{"encoder_arch": "convnext", "model": "model that predicts nearness at each pixel", "dataset": "small renderings of single solids in any pose", "train_examples": 395000, "image_size": 32, "crop_scale_min": 0.8, "horizontal_flip": false, "translate": 0.12, "cutout": 0.25, "encoder_isotropic": false, "encoder_norm": "layernorm", "encoder_activation": "relu", "encoder_moe": "top_k", "encoder_num_experts": 8, "encoder_moe_every": 1, "encoder_expert_mlp_ratio": 0.5, "encoder_experts_per_token": 2, "encoder_shared_expert": false, "encoder_patch_size": [2, 2], "encoder_depths": [5, 5, 5], "encoder_widths": [96, 192, 384], "encoder_kernel_size": 7, "decoder_norm": "batchnorm", "decoder_activation": "elu", "decoder_widths": [48, 96, 144, 192], "decoder_blocks_per_level": 2, "decoder_block": "basic", "decoder_attention": true, "decoder_upsampling": "pixel_shuffle", "loss": "mse", "targets": "nearness", "residual_init": "zero_last", "optimizer": "adam_atan2", "lr": 0.0016, "beta1": 0.85, "beta2": 0.95, "grad_clip": 5.0, "steps": 10300, "batch_size": 256, "epochs": 6.7, "lr_schedule": "cosine", "final_lr_fraction": 0.05, "warmup_steps": 1030, "weight_decay": 0.3}
Rows from block 6 of the encoder of a small model that predicts nearness at each pixel, named by matrix and row number. Rows with one number within an expert belong to one neuron, the router's apart. Each number is 500 + 25 x the weight over its row's rms, rounded and kept within 0 to 999. All counts start at 0. Numbers have three digits each.
After each expert's rows are labels from the 100 images, of 14848, where the router gives the expert most weight on average: "top examples" is what is common among them; "place" is the part of the image that holds the peak. Only what is clearly more common there than usual is listed. The data: small renderings of single solids in any pose. In brackets: how many of the 100, against the usual share in percent.
# router: router (encoder.blocks.6.mlp.router.weight, 8x192), inputs 0-191
# up: expert up (encoder.blocks.6.mlp.up, 8x96x192), inputs 0-191
# down: expert down (encoder.blocks.6.mlp.down, 8x192x96, transposed), outputs 0-191

# expert 0
router.0:513518504547468470519508478486546476478508523510480498505462503504518494511508493484576496476466474492497506484521517473501482493487501514506471467498496501473527526497563502516478476512485493504541531499506473486490516503488431544509503521519494500483533534511526485521508508449547509515497501476531540481500456586477458511460475482492509518465505498442496524522527472513488510475468507485498485515472479476489491564475472490514528518478510482519471496459508472468506554500489516492464444502490509495543567478470443510505502508521511491484527496484539509499505517493502498500
up.0:458446507539503479487542444504516492486492525525528552480492510548527494473527515497484522549509515517489484498515502507525458498492495498482477501505511516469530501524477531524457512513494506508492491505500526505488485501466533567475496514478523505509499536501483511458481448457453476524498503477504506525500477455527553496496495506482472479480503470516511485513478512518553484503545495509550464500395543506490506493512490483479551493519481501511518528512442538525498472497533543554465475512505541514491471496482482515511485514519518518521515508488505499522498491486501497507
down.0:527523487475481481495494500522528493506533486491521509502518484493531510525478523468447522493492492479491510531502484479522541539523437509459488536452480489493457470516541498508502542497488466498512484479559476531472471464482498525486490452538475525477521512526507523478484444495531496485521535468524484529490484483491493504500491534492514536481514487518456499531530485515478483498493512495486502456513526470520496506503524507483480485491467520460497468494451510527512537483494532486498540520535544470500524509524570475485558491460541519488466513495531533475465533470521513521
up.1:517471488494474482495473481499458481468478506536533485490532454527498477512524493484491543531494509492532500535490467459469461508520532505474528515491506488504460440541513461489455501477472463493501483447507496465451472476529507466475461505519534521493480508465498501464508480504510509483500478500493509478470589527536517546528527496520472469511511516484521500502462523477480492574507513493491484519481518530478541500483523504517524495497513491459518502494536492538511517512516508507491474480526492524507499558492539504511511480503506531499474529527531534494547469530511473500
down.1:510496510440501512548488459534488497450494437514509483532503502529512442487468494502473508513514490502515496485466498505570493467521488499504486498497465505537501490459541530503483493491493474500516516514489527515493462528507543501514446477486479526513506493511495486468550517456535536486532506496492497493484467468513462530502462526528500491524515497482462497556506514508478506516466530511521485527475484516490515469484498523558458509538516473485488476489499560465494502486507465492529467493495575523516526523481488544486525509488516504482465535480512494486497509468546468486
up.2:493485506490526510493494501531458508494497455526476501501498460487521478491524449488527512465506502474468515522486528464506493559518546503515503525471508508548504496486486482484514463525513508498465487437485490514514552497559508531482486511508458510480461466545469536491527483468470525494498478510418458546509534510470525496532499521512471475526526517490474490506523515474512490496491503509504513457511464535534463530517495456506516526505496470515513507493497516512463534469479498476489470537506499488462436502502479505506531469542449518494478498507524511498524509483510541471
down.2:522516495489522517498496472487517482472504512523469493532484461497504488502496506463526479506519462489529517471517465486482510506497498519508499449468495502465493520452506519561459506529502505466478552520482525514437466547502508533510491502472495487517530463528472516528469502490479485497492533487522500502485469524495516484492504532503518505480493478472506529507507472506529532435512467469498510509490484487507518509502496494499528525465530505522522465479495497478538540448463507503498499477530599465491446536467502550496518479455506518503535522446497496550543522509498510502
up.3:544497491459503501489458465498518483502515507513501464521477489443493422515526483493531531494492483491503475505421502482487538494521543508507509503498496498492500526510508489535469491463483514453525515476485484530498477520492499542467495552505479484498511497492497524551494480475487476522510465505489496552474554477502500498532506468507465521494503532522467534548503474525486479502528519484507484452523514501474464474484506468559496526449499486487481480439485554519467513499516547519516538513493512524512519494468517506497501480510429517495520529497517537491488504470501501495
down.3:512544510515496531494487461519525486458548456481465504525512509506495462535483527478530526513492498507527512467440478557525473515499450502504473501474493466529520499473518508521496518513454519474492514490517528494457453528469533551506476491491494517488488456517529520516514491476468524531522512500519529487501506459523513508495488521495469510520533471453515529503493527510528525471482519506531468530551511486484516487491484487547507538499549494502496486496483523532520498464460482474427480468507524464483474535488498538516498478485554519512518505493533471527519528478496481503
up.4:503516498515520511506496501486522475477496476495527495525526510501483549499450444476520500492524486500531517481494485501497484482513518500466508469506489522502463515510471497506540539525522504524466468509492530442535473473530513473508469477495526503465502450469520499509550523535513518507532498482485522509505550476510487492529493526543522499522531453471490517498514466437506538505553512516483476514501460512528495484481507441469468509560500524448435460482510526480556503491508458486546525494482533477528503531507493484519490522456498497511513465512492471530502493524482503492
down.4:471502529453545525512510471522502488501497478513498478494521531519452511490552473555529497487487470517480474483540525496476511458488530488505459497493501505491520530479464481483435486489512493518511544531484481475492487514499470469548545486470486470496477517476500497521534549491518443464493509507501510496527461552496560504487528497498531467497459491480504521522485466484517470488507487510474525522468477497480490505534491490505535496473501518555487448477483463479497482514474518512492504517516473485498539510517483517483470474538453426470504493512507495548491474521499511489
top examples: black (29 vs 8.6)
place: middle left (36 vs 9.4)

# expert 5
router.5:505507487500476524460486534512518469508508514471503487490539512475512494491523512526445471474519511498530499507518482519534503530466467489496501490462486505497485493513491542506493507507513464538521470565499517521507515499497472426522507486486468447512546513479506465483509484564524501449508502514506507493516470467524486492509516503481527510499523489530511483533498515510446517516525468493503504509556498534502521472532503520488516478474541516506480494536483466488526411511460476491496549500505554503522491481517531501472511456465515498524491500502459576498470507531512518487
up.0:513511524521542553463445466526521543488492462501479478605521479508469516512493526499482457487490515494516508478523492470535466485475539516531504502474520496451505507497492488528468562460488455499514518482498476496496510517518480472513493498517519501506492519487492506508492538505509496482499444477513491489489470500485536523468499550475523502504540509510516472487517537447516476500445474497508483472489445522519498491496541499509516517541523522507482491509492475514444495500531523491483511527494512458491442524513501489500507491523522532480486482490439517494481518518488532476
down.0:503516520522536543505525499500473479509519519490478526533485511521469517477530490477529467529529507496535464494486502515477476491482544454510523479556512466533527535496494504515456448463469528514498529475496526487470488506485515496463537508488520498494494537474498517517496539509500497513486468477512519446482485508511496494505518489438488484452448453464496533489481492481503500447487476507501516507505520477446512538483451491471497480529518536540514512499469511530548472503530514521447512511525468550537509471483488453476486509534502487496529463486513495517509512530483508538
up.1:521516485530506496472484506523503474485474537507481490459515519482520470521503477552467520508466471517550486522509448506483498480505516483528535501464503451490520513499503466485471474488511453513511481511493491484516523454550519491467479456476473500518540494522532525483508483502572479493475489473479552504530555507523504496513508501484476508495545513509498501514472534515484530525525517500490516519494528542536508522506480458507502538451472509458498550496548530529472485498466474509469486486525499515527525484492524493534476531494464480533481535556472501494510515499449494531
down.1:512551496505514524492486468491505516471487509507500532526494536506418507511542480510502467516466511581497474493454508536502482493499507468516463479520485534515521507546485493461449494501499501431523518515517468520500531512509510496527556497490503476485464507503510442469570496510487489479480488519536518481484490499492518516473520471520483483503501516514485503517495509522551454560516485475492480474498478514483487528517515495471452507491517514490533492547498483508478471477453521526507535506479548483529508526508504541487498462502511487498496519461498457498475540510517492490
up.2:533502489486526514469493478528507501487491520541459484499468481517526468487468543472491499522465476468498472498484451498503470517472486528504479501468492472499495491497489493506496482505522506454491515486511481478481510493526489530492495521511473579474509486492486542478530511459489526509528484520523501538508531491530483474449517502491521503511540517505518499524565502527515479528519473485513484559480506536474525493519531491510487542483492543490483455503492506495474484482515486508507558516520499445534497487493554537492474483475467472544538553537529479520476533517434476498
down.2:475510541507487510501559467503517490485450489543510511469546520472499499511532483516478509537477517530524455468490519545523450469510516438543539471474515519491538542518510481449498517496477511478490491503496495485497518550551482494468509502502476478525483526487525470492531516507509508504476495548495518478475539500509499537453536479548495482466505503555521454470518498507481503530504500515503479499488498510533470510493530483479464500530495535491549522524553476500487442540532474518532519490463486504497495519479479521508524520513477483487496473499469485489517483534514499492
up.3:488495470494508540506543536510482498517498502473476481468510486491521482495489450496490502484474468497508521461464523469468525506526509462457474515506492531508529513508493466487510534515517504487509498463487539487481504508532504466545540461517499473484525485517546508509486469501496557492534500495466467466476525477468507508510514499502573496470483503484514524534490471478514516500481463496500568523565452512514485520497529512488475460522525484501496494483495487473542530451457476477518503524492519521509514449500473427484498503507531521475478477503481511501511512455518481557
down.3:502505511485479487485501582480471532492542497475508465490511498490507486494482534503452500463521493489473514515501493501503474524477439545495499497472508488503473483540501484481534512539545512512495463484499538527496506478493468526499424472522481543501502517514505533491503448517516519479546489482482532523520503504504503507536474488482494543534543502514499494479534494520482455480514515494531496472510492516510500501533519530551487524504485481446484503509462513505530573494512462475521538489501555468459507480494550486491511490456545508488505527491534527483475522490497500465
up.4:516529515514542541468470510498494508484478485509474449566526481506518540523476476492478470465436526542502498483507477465480481498482561502524497465441533488479492503491501481477504568451463464509515492477511515495533548467523475453523513503529514515499481477473509516509506537544539471480509469465519463500490507486508515511496500540494539493495530485524512488474493540459505515530477463499504519482498478522527493497469527489501493499525515543474493507536508488493491497522515515466479496529496504438480494535508495457496493508519533532509479486495468503539512520513475533470
down.4:519523525533522513498510486496494503486520510481490519516519513521465502507526509474514481504539510484519488461453485528496469528488523474504498479522522466540517506499499502505457502486452519468470516484497524503471482520484524551452530507456533504478499484514510495508503485476483486519507459468541520426474500483497528505461510522467466486471487484425495498491506487490485497481500469527518499508528507480481520524472466467498497492557537538530498512516475510558531495480469523466422560481533483507520496502497536464463498506497530483491513539474531474491544539491466505494
top examples: blue (39 vs 8.1)
place: top right (46 vs 14.1); middle right (37 vs 9.4)

# expert 1
router.1:452502490484510509544493505537522508471501510461492517497566492519497512496481488491502550472456476495488495510497516507510545479492494503478511480519486508513510576460527533500513482503498514492458500517505497485553493514459524502485516495489493514497528509501502495505483478452477464512502510547504460511506491486485451477520487551504450508568502516514486510494506558506521476471498485498499527530505405509483508497516497518494492543497440479470506506472509513447525496531485473522493446497523504468516490496513509480558500501484482458480476524499478454504541471488499460495
up.0:491532511487509491484477494481531496481516468509479488509464520539484545513523466499460490483497490455505481486497490495500463500464541491508486488504527506466482515515453441470512518476523499496516459502534519486541481485490488523465489467532513524492515459532559488494540595506459495490505517502498506538474505486491537548515513556524529521518492472475492486496511450497495492495439506468481485489490520487482515514486504479532448465503536516447476492509528485507502527503507506526473510489486489508475517484488519499483502481504487554433485483470492488474451511522537485530
down.0:455520459479526506518455547504494502506485530487503481492465474514485519554479505511461455472491464540451517526547489524492497515482477504543481481529496476553503484517460465448477468525476531533507499478508493551496515517488543468492518481507502551517504519488465531497548543526455503519497472504486489518487500514502452459498462479482489513526506515514481528459520525522542462538506492492482553480516499508512487516520489541496497448527504503487472495505463450486491477515475517511508482501474493518532528476516491479483481467488482532527510503517505519496457479490528514535
up.1:506509537476479535553496478505502532533535456503484493487471489492504499479535525479535494503517476520461516507481517480495513522528517489486491516436534525507498479487501483497552511479494497509488524494507499540506462549493531466538500535527496470491500506485474537527546534492512511514503513450463501484511505479515502510474455461500527454478493515476508459522488473512527486493476466496544499472537499483539508534482507521507468488528490518562486493469527478481491550520515485488512504514460471492482534498485462509462429501536510489457562493496497481509540484458459509509
down.1:531513475511461486501449535478486507515498524483486503488507483491473522497491488483434511505472523528467519502506489443498508546479443524479487508471481522533495509541471465480478498473481486463493486477506492502509540456520511472472509517524495520496507497537501488449504464514509506538472516456541499531464513460503446478491481461460488553506499496505491512500539463510510439517506496512502533464494507497474517498461492524448483485521470494490509528541524491485456524455504507502519504478479467484533513530516516502546490449484520524540486493502515524449471531479502511525
up.2:479524514521505510447499522506512548511480498498500504488511508479497473514490528524460510557496546497497500491475532446494502460493522458499500519511521555470507487492506459500510469511524521501524480508507492481492492491487516514503485470492534474457495492523470507483469503510545520484478471508470530508480498522505510537481462512505515479484478523493528489504462518499473508500479489465469485505490508489497504554533487480512508499500502446500539571499536475512488548425510492492467456495494447523523495513501479499493501507574480503450485485509533552495495555459511442462
down.2:480522499482482497476523462481462535514486500478531503474534495466532524527478473503494506457486476514510509502491499533501490520543521459538496517488494518520504543521481503482463522535466464471520444524522481471479506536475515505521541507508504462500482477473502452477518508552521502508477523485512501475466485527546509475494481473505473531532539524493462488492513506493513484560516525498511455523496486509433467467478502458512482505518541492486513528543529489510482478496509522518548525522480473497525505485534454507484483507513478456513534525504471465484537467561502478524
up.3:498518484524491536493501482450522542475519510516458483477505507536509535495510482493456500535505483448526511495484450519540470499487519472521529500498539505525477514492494489489517530482523504530534471525523481552510493477498481510479492529487480480541488427529461479489507509518515528469494491500475576505487498510501490494489509484548522517511512529474499493489498468469489499500484506468475515489484507455483538512510500475550464479523494524489489503519544511548490496451466460500458507476494486496503499541511487487481532433493483486519486446441498491546495463524538478511
down.3:489551515486540513497487506459470571498489509490503514504436478480518503499499524487483460481478473522506462487479466544520509525518465499518500465516522492532517454515464492458498488516465507491487488498500494502547556520445521498512528466501532510493512525492488506470532544513498463510518465500509480453487463517523511513512526475490462488542490569504491523484535546507551494527547498538493514503546447470490461507520488511508463493522541533477507476514484503489509491493509507498503550534472525514519524479519524479454507472500483507481483474509511478494501515511538481487
up.4:461473471476554521472444470486495517512522513511509493550504511484537476471481517480496461515520540529498526513479485535532522445509504529517513481490515475487502493461460510532484503514541430462538509512507508516526528504483556477518533494492522465535502513487486499520488471494499462478501515474497472487504529458499481449483484540498536510504527514481507458534454534496491485510531507467527487534461498489485493478557510512502489497450470518513474497483480513502502493539498509522505495533525516466513433525524496510515498513541522529518489490479474518492504462489465528539
down.4:485472562496538514510524472510490495469500487512508474493541500513532447519466509507514503531551485489485476512493479536504452473496500469511517491493528483469505506458544509522492492495512515542503525501457508437479501560548502511496509505497493490535509518486495492546469530492516553548483503520450517541495517514504456523464544528517532482496482480467534485469513503486471502470511483489468496503505510527500523526515512502542504463523486524524507503434522466534513492522469484480489483490510461534497462462470472499490502543525493537463528474491515489551471500505480509518
top examples: red (30 vs 8.8); orange (25 vs 8.3)
place: top right (40 vs 14.1); top centre (33 vs 9.4)

# expert 3
router.3:485492522486540510518505493459502483507472475498516524523423491524528501494478480501494426553488542499467497519512505503477503501538490547493479503542499494485492454505458467487525483516484490511533484508487518498466470528479528521523503505521508532502487500489485528523506503496475505536508518523486534454522528500505503517536535443517483549429489497485500494490475423512502495500506516505478490506525569507525515494489495485478462493545477523512546467476491502545486527539499486512550521501500518500504507512510529499437501493470484501517540526496493452489552496495501495504
up.0:499485494544540510471491516541469527487504485518449474509521490506461541473482478517484527519493511489491455495434488487528524489495481447525505480503536559519510509492474494489513525522544519521443488490495482506521479499529477505507488529506528489507513477510509485521526499472493512483449422443505474558498519537503462516474508503508485483533494502484484509535506472488512522513480530512489526524512462509512535492565534486509446484517529520470515489515522446513503498464490519498499493529472469508511463509517519506519482497485467521508478477517516545470451516529476479476
down.0:494510503475520498533467493494479486481455500534473546535471478480512539498494478497520499518487482541508458463541500493539535531500492509527502488509468535486529519514514505487474496526459477478534534510467499472550498535522505432488482534498485480547522513475525473445553530506541514492467525504492489454481511552498530519513519513507522491498467506516488497519497513493495501525514490485510516525449474522495506488495487490488520491512513495538558468526542471493481494514453515541534497535485463516509507526516462544482490511528439465462478544489506473494508495522505468507
up.1:493470506439479517522466518512466498533490485465512546520504458531498502503480491512528487447562487541434495470473496485525505488492534480492529499485523509510493489525477492517491538470505453510501492510478496477487510500541568481517497493519493529520511474463494537494480504508545535463485484539475529546510531482483487511557507520512470480500521522518524493510509495522512465505477458522536527513535510489517486517407494526526471500516458493498472498478493477478476497512513508498497528547497522506472478484461465496489474517490456505502533548492483486531511530490490481488
down.1:550454463536474484477505529473530502499492461499508467503512513482467515521493478520479512516488473525483526496540482451485452525476479496483491556496461516508493518511459483507477515502517506457545470513496512479460530446502449512525521535482514520513456498531519490470493461532522505459485499480543533529479482509522456500476473485498504553522530498518474493507530484493534489511530500449522492517490502493485489485493506486459491491535552477511514490534463463516481502461516492494526516485480476457516490506500485517518463442492500480532491536506530550529469507487469514476
up.2:501497503511515503502531515514487505513552466504448514540536499514504547483513538473521523476556486483475482479408472496511512515494518489491511482525477551511481506525490479508491523500562489528456509499486527520509479527485459497505484508480517461473518525478499511471510501511456460465473468523472443555524543489507487505509484502508490480541491540506498517563491455502510485521488509496546517493502464484524536479528532492471432512532543508507505464524499479474503511486494515463501474538512474489527482536517489517503487477499500523493483495496492526458531514518483495488
down.2:500514510467485497524460505515482483444472494511487561523491462504516539491503516492505511508521498571528494505530460468537535525536480504496488505503453541484516493520498457480486485503515481537531496489490483490539528486476499436534495496527514476483503538477506489473526520499512509497465505487491484498473480574498493490525511539502527523498467492553499522528505503494487452542508480486460531497463499486516522506535486542454490470463477531492528472523532461505490528509486525546567499521466486513524520502487508519474513491512468493470465501476525510493466506497553499498
up.3:478496477477525479540520446465507477512510510510492512529491479507472500489506519493537484507535499528486492473492444482529478496477507499478525458508502516514494486533484513505513530507474494505547552535463437451498489491497528555515481516479508476528502505469516517524495483479527536467528548470487502547502496565511540468499524486483562520477473502484481509544471524525474529498511492492511516502453516474503494509503503520488517429477458500524461499474536525472477520512497506483519475497496491509484522493463474548519486528495508520519523500459512499518455504548480480452
down.3:526521492523529501501519476503506510502518484455512501489501514520434528502545466462515505503496480549499506480452500504488467492455498455498509554499476487502503528532466466445484508484518502503527495487492522509497490491510496498520532447480531530484483522530527478505551479501520486497473481505513523499486465479520510517487487485499486517515519491478496461475553481486561524574512500512536454490536502476491492512548521446500475501556527500508485486465494471511537495435536510452462513543515501511508512519525493492525487451478537475504491491498510517512468518510487533479
up.4:483540523500488480485500475475553483518540525507480503512474502516518487492523473529502519550499494512517506486525509447475483496497501521482512458511545496485485550529496516516512469501469495500530527461492466480522481490523545512501526546473458498501439502503507593525483506502492510520524485473474506551512485501549513504491485483488506473519523485488479485538464491518486506515468478491462481475466488504486512544535496463467513491485478490549481537489497487470503541473487452475521514508490506529522470489470516462523445515511466560502471515471476497519552516486484490500
down.4:503518479516503478500507475526492481492526489440506538484521514486462492457482486527541528501474492527500525480446524499490470512517494502472481536493513520506503503505471499460516523493496501521521494510464525490511472491475512540541508442471511470482543505528517481508532473489501487490507507534527493470514453474501541481474478514506527503501501524466531487533554527510540518491485510509522445513538497502485515477523527503531501538492505478486449442450511485502497461464497499474427498534547516494502517538511498526494443451493509489517489479541531469499499515454513496457
top examples: teal (32 vs 8.2)
place: top right (47 vs 14.1); top centre (26 vs 9.4)

# expert 2
router.2:521479491496489503523506467542465552510461513519519527491548480518482466520490517508530526516484536514519508485495512520464474524504501474507494514510493484527499467497519479501508488489490501512475535431506504488467511504477543531460493496484502521504437513493459553526489467489492503484504504498505483550440488454505553528502498486501490503509493571474483458453497578502492480525505514460510464506445522476523490477512509473500544516499493487534518482487490550559470513484532518492461490501517483506457463496473480517506505516496542522494468512490508520506464491515503522499
up.0:508498506444490483522450445489509504470509476525495522506495515534574483485490513458522471497498525561488531509441480518537505538544483521521532499520463523531517487455524486492514495501516492477469534517495527508515520528480512527470487493513523506505506514517468468522530465488478492507525493473499518528479550476488473481478485547483502494453508502491441483468531475475494476492499507504501529529516502512462515491464499491532462488509495508548490496448525485500496474485515480523459549532526488486495488482488523488505491537502476509525554557513502547507452526500489497507
down.0:505528490455516516477505536498499482491531509454486447522532505498457497557497554523535490468495467508483496490512537472450480508480503525510441493499501498514505520450511498506483504494501512506507525437516466524487467469466455516491504510496499517503446497478540549486521469528493493492481494464526540516538474490500495502565500449486461509483512466532481545485477475498513503469504478498506506521502544512518497508514496536475509516480492487486531482552479520517515553513471516522503509514549520501466481479488512451566503482498541505512510499493500542511527479512482512517
up.1:522468518483528478499419465517475517535528509540506531461524500556501479501542498436470517512513530518516496489452445503542536533499487492520528521521539516517493477493550478478567467474509504484488507484503502504491517502480500488457495489483544476466491502509464471491496467538491500535492480496521509493509568506515508478469508520509545445453483528480495475485505507494537528489509541491499528497458509499500545503514474496478504467470525540504494485485514451517482488471507492509501524507508499549491505495483514487505497514491489532528561498521496513465519499510481522511
down.1:479514485482507491491499519491485513474537506473500495516489529460456535489513550492521487427462448515487507504513526463453536494486526537459421503511515529509507507462467516477499508507503507492507542503484497519501489448470484485515545511486483477499492515489508538454515485508479454495526496466533499460541478463474539501523501480508520498508494520536499543553506508525544488471495508525509516483490500502505506504517516513470518520483506489513513451574453512483459549517464515535484514508535527485504520494460541494500468474487504486529479483492477521491495475468508486493
up.2:503468520540524508515462497512486503483481524506505534514514502494506545461498523464483498532460523471500494487519512525476514487488517514502512467474520487498512496518494526463503501489462486507468448511468464456501499500497483560468503505512536513486482533526474486505491492462497557481540522539517497500464530497476556486478504486469493464495506504473487458494520535506512540463488521481484528449441505487504545512526491500524548500503487508515514506521523518560478485475507495528446512495558501572503496488448508549500476501506551530511507484495474542479522525473497518505
down.2:505473481501493478498449530503473494464475507504508515511487485492482543508510529485455484492530480509470540507543500455463538497523465530456474496486493527528498506499477500496447516519501472483533498515488505519477517466483483471527503498491500508490500521514493501434523495530518494485509536472529506522484459486495512494493488509465554526512486515553500533492529500495506468519491515491492508459461508496477481507514514507434507488463469494528478461530462487474477541505503514549542517515473560477525530493457512493503453472501507490515476511558515574461466499459501512519
up.3:527515485469502509501475473544500509535528518452498497485481475508490517530466480466528525503513484487496499459503480445485514485501526433525514510518526462478517508520489497514493476461499529473460508453500467473570474515508533520492533442501535501508480447513518535548488560502485477531448441451502514528530521555501490505545515492506530512524483483512495502517533465519527458460460507527493502501488494494497502520499486518501456520501497538491479527440507491487537521478524495514534488495459504504495542501497487483530514498489464490490491503495497499514486503497510469496
down.3:495498498536524523493507467450477548495501540479492530490459492475490526496502538472524477475505451560501486496475513503521461504519474541465488476508534516524485452489472548486520501496501528539454477547505535491514509497492514524479502487482510488496521515523476500486527477443467474491543533502489485449483464501518513509495529506533498487535500538497523527554531537518551499474525512518505505480509466505487500498495503537504467552518496494479499463471484494444495473497471504481476516512524566516533506527474529537475493469466511487489469503522506462481529517482504492467
up.4:495495516559487479518495525463514499494512518506518501482515558485481513485474518518481472471524506458499506476538493532530507476464540496517501494497452473512503505495445480485500505512487492521505493532495516504536502467497532478533536483507488511523497488515493463467496515560566476499503558522477489497519480471495552478520476471502485518509509512514533478472488568477493574530512484519480523476504513472446480498528483494456539485508484496518532499516499528522516471483494503454522524486483515544513476526486478548464496480463538495507465481504467518478528517476485449482
down.4:494467478497492469517488504521493512480491481493504495517512514485511496504500495501489515504530455490512533492579483481431521475478509517474492468474548536434487530493509495497473543544520470484505551530457524503476465502517499469528485491451477460504553477513498510488501510540532481498506558490484500506520493518446518481488504515477565482523498504514525508537492475490493514460503471488507495510430487520514521496510512459494549494449489507555500476486475471498472481485479525560529493493491513516488469501473478514523482513491449461497476505520513523507483503495510510524
top examples: red (35 vs 8.8)
place: bottom right (36 vs 14.1); middle right (29 vs 9.4)

# expert 7
router.7:518506524495476515487499494515535535492567454527519448477461490468490499515491507498470501495562496490470504541478514494536477490493501482518552564486524526480526488528457493472473518499517508491479465496497483495528475514513530514479498499496532514500457443533534463485522567515482483549463466486476480495541521523504545530500518466478486443498512445519496515479501488509524507504472511519506502472473511500479466506513500502536488473540531486490503533507548478479482516471549513517524495501465443500516501534511491519496487490546463492491503464515505475500473514498499513508
up.0:504478473500507493483491481529507546485544523449502493494515496509479491505485524489482526497537534483495475499481485435520499489481496458467539542513495527499517482551506481513483459508494528469458510495495503542515425498476523496521492511479536467490468501487497478533490476547520472490439515501540536514551489492512503482477512494518498486512472500468467531491546500505528498508531515463495490529464496526482503469544514525457473550476495522519473485446492495506501515497558495507534491465445487475536541506519520518487513495490515482519564496454515502482511501488515521491
down.0:514541524538504478478497467486521494526546471483481476526484548527511532489464541505592497501475488506508488484529496482494513518460518511457501466476464509464487510472533543527502510481544526509497515488489517516475464504478491501519498485485484478498504501520520542529501484496521497494490486483477512468571492513465510487555498480466530506477497495486534539489483460507520514449521484500510502506495505493502522517542483527531554522456501506481525451498488515498540523502503466493477529502557553486455474495484532457502499475474469493492493470522513445486503515502527504483
up.1:446482516557519476510490507524490491454534513512490528473526512515497489465533500492512518523501568512509502490515460418496497497465501501472506517511562511506483539493501439504479469509460519490483469554523515545489499514512515503548524473547510462548504490516493504508466488502526499525450483491509501540535494524538490491523495511538475457516481517504487528508512492493516549500540486478490495501495492507509504499552495512487522506458503521479485494496480471507529479507518524521531463472473474472540500528474548502491494494476508509511504457521507519493507471498470459440
down.1:522483493498489448470444517499534490483520462515505481507514515490546504548470508525513507494531473510486480481526508503520507518433483523484471481461471527499487506501524520507476541513527527484501514488467524493498479510480509500482475537469452520546527499504507499508520508460527508528480501469494510466530539496491482498524491457486506522502538505468504483486481483508539545492531495443530500490478506531584519490518483552494526504471495486505517484526499511506452496504459457519463510490514508513484459531476457452494503467444485515492492556498504504437486495518478492488
up.2:517495483511497536489499531481511420478449463513484502510514463506563509485469483503469469481447501556474554519483522510496536496514457528499506453429497527492501471490478538490514502474499484471505490470552509478516513477490487494508485507487522501509493499477488502541473524482496472495565490519486489513492475523499488499521479504499486440491536490506510484507516508477509499565518486511526496552512491497483483509455512502538461510518489523518483498530480487466470475475502474478474520502527544473477467523509518433511513502511562490510500492546482519517512507483520513484
down.2:458552512498507515511508493523554484475477469516499528497485520485506496456479488505539523504526537517502503485522496528492496516517516471519498528461472542489522518543483511505487528470520508502532503543469482484502518533469507485556534543511509478483488485428507456465571500508509487493494440509523505486497511504528511501528497501516543503473491496505492468507502522499504518488515546473541479515522526467516501483525518489512501488506572508533458492496521512515485474534465494521461447526514509482499515530536465562480516535543497489498508519486510473504518457467506451503
up.3:521456499482513544487490506515537516509521509512471508528494519501459490464513478486509455507527508521474473512484478501470527496522454482481524487521487502491546510546511485498515484517528447451524489464492492474508450465498521501504511517447580521481427483436519533495492519516497462506467512519502488492540509521490512492489509485505537503533502484528501473479516496524496471562523502440516480500472444520462517527483496518507500548521500519473467508494477474499493503480512505461546501530487516501543508539523476513506506519453510490508538507510466490461523514496515490520
down.3:496587499512511518490499476503513484504546468482481491517475540504469533479496517503574526470454505540457507505514517454499513501471541508466484470538505499503514490472494505492528468470490515535515542467517437514515487494463498485539532497501510485507515480472522541501572522524519496469498459520486495477552479492475538471540486493491544470487471492504529527489481498496521469465489507524497530492506509496439494490497500505510532496463511478528492491508469550494541510515492485529464459518516509492507518477498529496520485490528487486512502466499498478481502475494544464536
up.4:474503496551530478495471533527465511467522503527490513503504512498528497470519498485487489510491555503500501492542507440510505487483480509467508512468545561515475516501467456493511504540484522491436478539531506537524508504523491493517508422533511504518532493452488470490497449524510507489487492521524495516511525546517491490544521484513458456517499499544472501494490512494521543490519502477510524495496500515493537497552527505495505493476525523479523518535501473520508495520541494522467461485471494514532483510480506506463452513480513503507488455505533515537543488515459446457
down.4:516467515530474449488481513492523507479489475520537489489542483490534500510454488490552509508523479482509482461504537508511498515486483516518507482484463504493470517479532522523451569510505493495514517539458555465472471537492511529466458537463466471542520481499499467501485510474543491505496539504495495461515519483478512508485492489520513496500532507454482473511473482516516543454523493455551473521471489544540502472516504523517537521481524476513530493515506502473476478500494470533484489493521462498481471534471445494468494500463477499490503551496518489491510480541472486471
top examples: blue (28 vs 8.1)
place: bottom right (73 vs 14.1)